python train.py --noise_aug=0.002 --n_mels=40 --hop_length=160 --input="log_mel" --arch="ecapa_tdnn" --activation="gelu" --kernel_size=5 --stem="single" --widths=[320] --batch_size=384 --epochs=144.5 --lr_schedule="cosine" --final_lr_fraction=0.01
Rows from block 6 of a small sound classifier, named by matrix and row number. Each number is 128 + 24 x the weight over its row's rms, rounded and kept within 0 to 255. All counts start at 0. Numbers have three digits each. After the name is the row's rms in percent of the matrix's.
Before each channel's rows are labels from the 100 clips, of 14848, where the channel reaches its highest value: "strongest on" is what is common among them; "lies over" is the class under the peak. Only what is clearly more common there than usual is listed. The data: synthesised sound scenes: up to three everyday sounds over a background.
# c30: last pointwise conv (model.blocks.6.c3.0.weight, 320x320x1, standardized in use), inputs 108-161

strongest on: water drop; first sound: water drop; knocking; first sound: knocking
lies over: water drop; knocking
c30.36 101:109132115084141102134139116144130125145120114142115139127149119100161075108144125074192126129117134130146129136132118137133128125112074115120125163221112128116121

strongest on: water drop; first sound: water drop; spray hiss; first sound: spray hiss
lies over: water drop; spray hiss
c30.52 103:130112100132078129107118147142118127116131132110115139122133119094135127160127181093129114147156126128106081127134075149102108124154130129115117130092161128118132

strongest on: knocking; first sound: knocking
lies over: knocking
c30.136 104:139197129107062142128133184128104105130124117128124126125170126119109167116108136134106140133133177132106103157111125135153059101117134083102129106118100175093128

strongest on: church bell; first sound: church bell
lies over: church bell
c30.2 091:077137111119123137145098129131117186127155132125142157142074165121126160141099106128097100122136081092103123125094115095126149115131145128142112112106173125157167

strongest on: speech; first sound: speech; beeping; first sound: beeping
lies over: speech; beeping
c30.309 101:125141126137096125146173124064099117153134146186144128140122140178110122127136155087084093097080152150093092095167117153120090128114124092137161126060121146104146

strongest on: zipper; first sound: zipper
lies over: zipper
c30.154 102:165075098157098125126110156132128175060103089108075102096134090076149129132116133134132134122142144196170146206137158135156165135134123157151127128128153108111116

strongest on: church bell; first sound: church bell
lies over: church bell
c30.79 095:161170124160087157128126129131105089120129182129155129133197128152122146149116121096077090124127167127118132094152130135117122133129127097084135103109118139095126

strongest on: speech; first sound: speech; car horn; first sound: car horn
lies over: speech; car horn
c30.303 099:092118124141128078153161093095134089149158149140141138167117155153110056131164141128126131101113123138123101149124146135146100131128152144129105135104087136143143

strongest on: water drop; first sound: water drop
lies over: water drop
c30.242 099:120121149136143109090142102087101147145135131162147137150115139135193127098164133121123124109083150174144119133179117156112132118092130105144107085130146128108126

strongest on: glass breaking; first sound: glass breaking; number of sounds: 1
lies over: glass breaking
c30.191 104:179131103112157121122144126128105088101114137110114110126165108101130124132154103087110124120098145127118149110107104120091138146069098115130141123128099151078088

strongest on: door slam; first sound: door slam; number of sounds: 1
lies over: door slam
c30.96 107:129123116129127089124120121138118129124137120134137147140090129128180120145131156152195147114120097135148157127087135149128175096131110134101110075149136127133119

strongest on: zipper; first sound: zipper
lies over: zipper
c30.128 109:156146133152127125124111182164125087119128132081117135121169129138132121124119163116109128130179112146094112131120146155159125123155138119125142101094124146098114

strongest on: doorbell; first sound: doorbell; frog croaking; first sound: frog croaking
lies over: doorbell; frog croaking
c30.114 105:130141127128049141112122171119070155115109104114102115088124111132106119113124178140138129133107119158164129145142175146182156144163160132136115119143190088164143

strongest on: doorbell; first sound: doorbell; number of sounds: 1; thunder
lies over: doorbell
c30.22 102:139126158132107130091131118128096151135134094116130132127120132129142157135063126122124115083127118144182182135159166157107190150112148122150110072101203128134128

strongest on: glass breaking; first sound: glass breaking; number of sounds: 1
lies over: glass breaking
c30.229 103:108094115127145108122112119113120141130121125125120115119132123122143117119149123044153109079117124119133152123097120107116171111095082106129152127158159116110115

strongest on: whoosh; first sound: whoosh
lies over: whoosh
c30.127 100:138115143146104127085156075119130080122130136133134120130156119138121106137127124135162082091124128152157179078128123153084165105109136099115124100128105140093114

strongest on: water drop; first sound: water drop
lies over: water drop
c30.83 092:076083180133167127119129129127138128133137132148132154131095140135172094121127119113142130130119137133148130128123128131139120117112130128129108111138117127109140

strongest on: speech; first sound: speech
lies over: speech
c30.263 102:094126132184128104122157096134137126154155181167191153170115148157149094135118131105121122115119140133137129111139129135136135119106116114156102099121123131117132

strongest on: glass breaking; first sound: glass breaking
lies over: glass breaking
c30.7 094:129126084102149119131103134129126096164167148180174191188087158148130069100133092152122130153119132123127107130123134112137128161127133129131115140122067115153201

strongest on: knocking; first sound: knocking; number of sounds: 1; laughter
lies over: laughter
c30.111 097:143125128102120109151162160120123093126143154143137143159125142145132111110141135124125129123138140127077090143122143107176065089127104123098126131142066140143130

strongest on: water drop; first sound: water drop
lies over: water drop
c30.269 109:104085106158112077085136085185089144141134138139136149168132142095139083177150101055128108137074112085135130091108073122101133154090090139123095156137153155161150

strongest on: zipper; first sound: zipper; number of sounds: 1
lies over: zipper
c30.27 099:175126141139101111128127141115155136118147128119115153130109150127116157097112121137131135128165163174133113176170150128141080127143161132093099122150099126118123

strongest on: glass breaking; first sound: glass breaking; meowing; first sound: meowing
lies over: glass breaking; meowing
c30.308 097:118113110129130142121124127065100134084112084077080103090121101059107109115124126087187112127090147105156147116181120120134145117125125107115101115140141118124175

strongest on: zipper; first sound: zipper
lies over: zipper
c30.67 098:167109062147116118130098136104127133097114116097115122114161099112119146134149130116161130091163131156108128161143128146123121091154108126101134113147119136095121

strongest on: church bell; first sound: church bell
lies over: church bell
c30.88 096:154146104089128130128069133155120122120140142117149179138098138116182118120134112171147132153146111129127121130119146128147133125139126135123104120123111115160147

strongest on: whoosh; first sound: whoosh; number of sounds: 1
lies over: whoosh
c30.251 100:132093191138150137124129107130115155111117127114090092091115122097140159132141122086130097118075077141156174114124118111105158114131142136154145127199176108131080

strongest on: speech; first sound: speech; bird chirping; first sound: bird chirping
lies over: speech; bird chirping
c30.98 103:140119082175134164134152130082120128112126136115141125135141115112122161141158163077095114133103118128086127049164055194075139113122120128117165088029128160096121

strongest on: glass breaking; first sound: glass breaking; coughing
lies over: glass breaking; coughing
c30.264 103:126134088112171122102103133172134136138126097183126135143131122130161130132185108172138108147150131122122131137127110128094133141095104100123112178142073138107136

strongest on: speech; first sound: speech
lies over: speech
c30.60 096:133151134160082135122145102128119107129128148116128124132193130135093098154123142111104124148130126135100072100134082126091066121128149103124126101078129149137116

strongest on: knocking; first sound: knocking; laughter; first sound: laughter
lies over: knocking; laughter
c30.182 108:129155143144117069102143119134128088159128125137122133130158157172095086088132100112124158128126077132106108112107132134116088127104125112090061129160051145120129

strongest on: water drop; first sound: water drop; number of sounds: 3
lies over: water drop
c30.56 096:111137147135138117128133137131110172094101108115108112096103108116178130142139134148127125136135134139147135128127152128129151129134143127161112126149142125137115

strongest on: speech; first sound: speech
lies over: speech
c30.238 098:120127138126105127106147166103080133160160135178169155167077175163134089102127129125130117138106104114122101097111108142141101130129130114139104105138137105130137

strongest on: zipper; first sound: zipper; number of sounds: 1
lies over: zipper
c30.101 101:179126109136096099127127156125110152080122119127122130096145113131127125123124105141157128128144135194138156228139210123162158147141117200126089128167122107125123

strongest on: church bell; first sound: church bell
lies over: church bell
c30.65 102:162187129131143157148096131114169103124128129105129144130153133178118139115101139127141146146150120096090100121127127155116071102156163157104124106099080136124138

strongest on: glass breaking; first sound: glass breaking
lies over: glass breaking
c30.198 094:128127110118171120130111099149148117121147125128137174141111142128149126106124091170142109170128129117131130116146133084089139164113122141123116162157075085133163

strongest on: doorbell; first sound: doorbell; explosion
lies over: doorbell
c30.257 104:166106118097128136129070129108129152096125153106127129134128117116122130119106112122140128150126125140133152128121121093131142133121096134130125092129137108129180

strongest on: knocking; first sound: knocking
lies over: knocking
c30.272 103:118154094142137108117145118169126131160131118167151143138106130131159124125126094154145139107127104116120152099101103137049149115075080123121134145130097160106136

strongest on: knocking; first sound: knocking
lies over: knocking
c30.139 102:126128147126129079109161117145119115154179143188165160182088169156146123127153087124145132129105081108075088080078106103061080106121129120107121125124093142125144

strongest on: church bell; first sound: church bell; water drop; first sound: water drop
lies over: church bell; water drop
c30.256 101:123167121121086142128125132129121176122132132131135141127093130098162187137101127127166127160129131098156154114145116130053140121148145149142123087123172128128128

strongest on: zipper; first sound: zipper
lies over: zipper
c30.314 101:130134101112099140153126147129127135135148154128159163142111140142126094121109177138158141126140158139125125133129139131193124115165140135144140076139085152152128

strongest on: church bell; first sound: church bell
lies over: church bell
c30.289 105:163172137133125118111124124100137129129151108124130146138130150130123132086091127127134116097111114126120145138124118155127106096150190134113107115119127116146138

strongest on: whoosh; first sound: whoosh; number of sounds: 1
lies over: whoosh
c30.172 101:142119144099091117118125108136123126126110140149134116124115095107126124127117093110179128113112143111172198108133135103132150081115088135078095116175127113114125

strongest on: door slam; thunder
lies over: thunder
c30.304 096:091128124159125100133138110131141139140182128133140176158071179120114126162091115139124126130142093097115123116105122122114129088145138137145090114097119128159151

strongest on: knocking; glass breaking
lies over: glass breaking
c30.118 089:108104095114133123128111126113124123130169151134148158169091168128134081120139117128116109130112122111119099147111147125142125128135139132073104133126102125130162

strongest on: glass breaking; first sound: glass breaking
lies over: glass breaking
c30.135 096:154128117116113106123105108119127128081105100102091104105120085085102088130143115158136090108125132126140176132121136096133158141128133133127128131141123082156187

strongest on: whistle; first sound: whistle; number of sounds: 1
lies over: whistle
c30.166 103:167108099137132105118173142141119123131124081128112111116125123105142107125134156121131152127128122188123110162127140197135137102121094122147130128132142135105069

strongest on: water drop; spray hiss; first sound: water drop; first sound: spray hiss
lies over: water drop; spray hiss
c30.54 101:144125153125125151100064123126113178103107094095089125096128107065140149133097133079129095142130128128153133128122108088126139152110107143114131121129165119135171

strongest on: zipper; first sound: zipper; phone ringing; first sound: phone ringing
lies over: zipper; phone ringing
c30.1 105:180127120059127121138107132094119122093091132083107104079128092118109155110120137183162100129146127140104129143130143133138146104154108127122134129135121034147128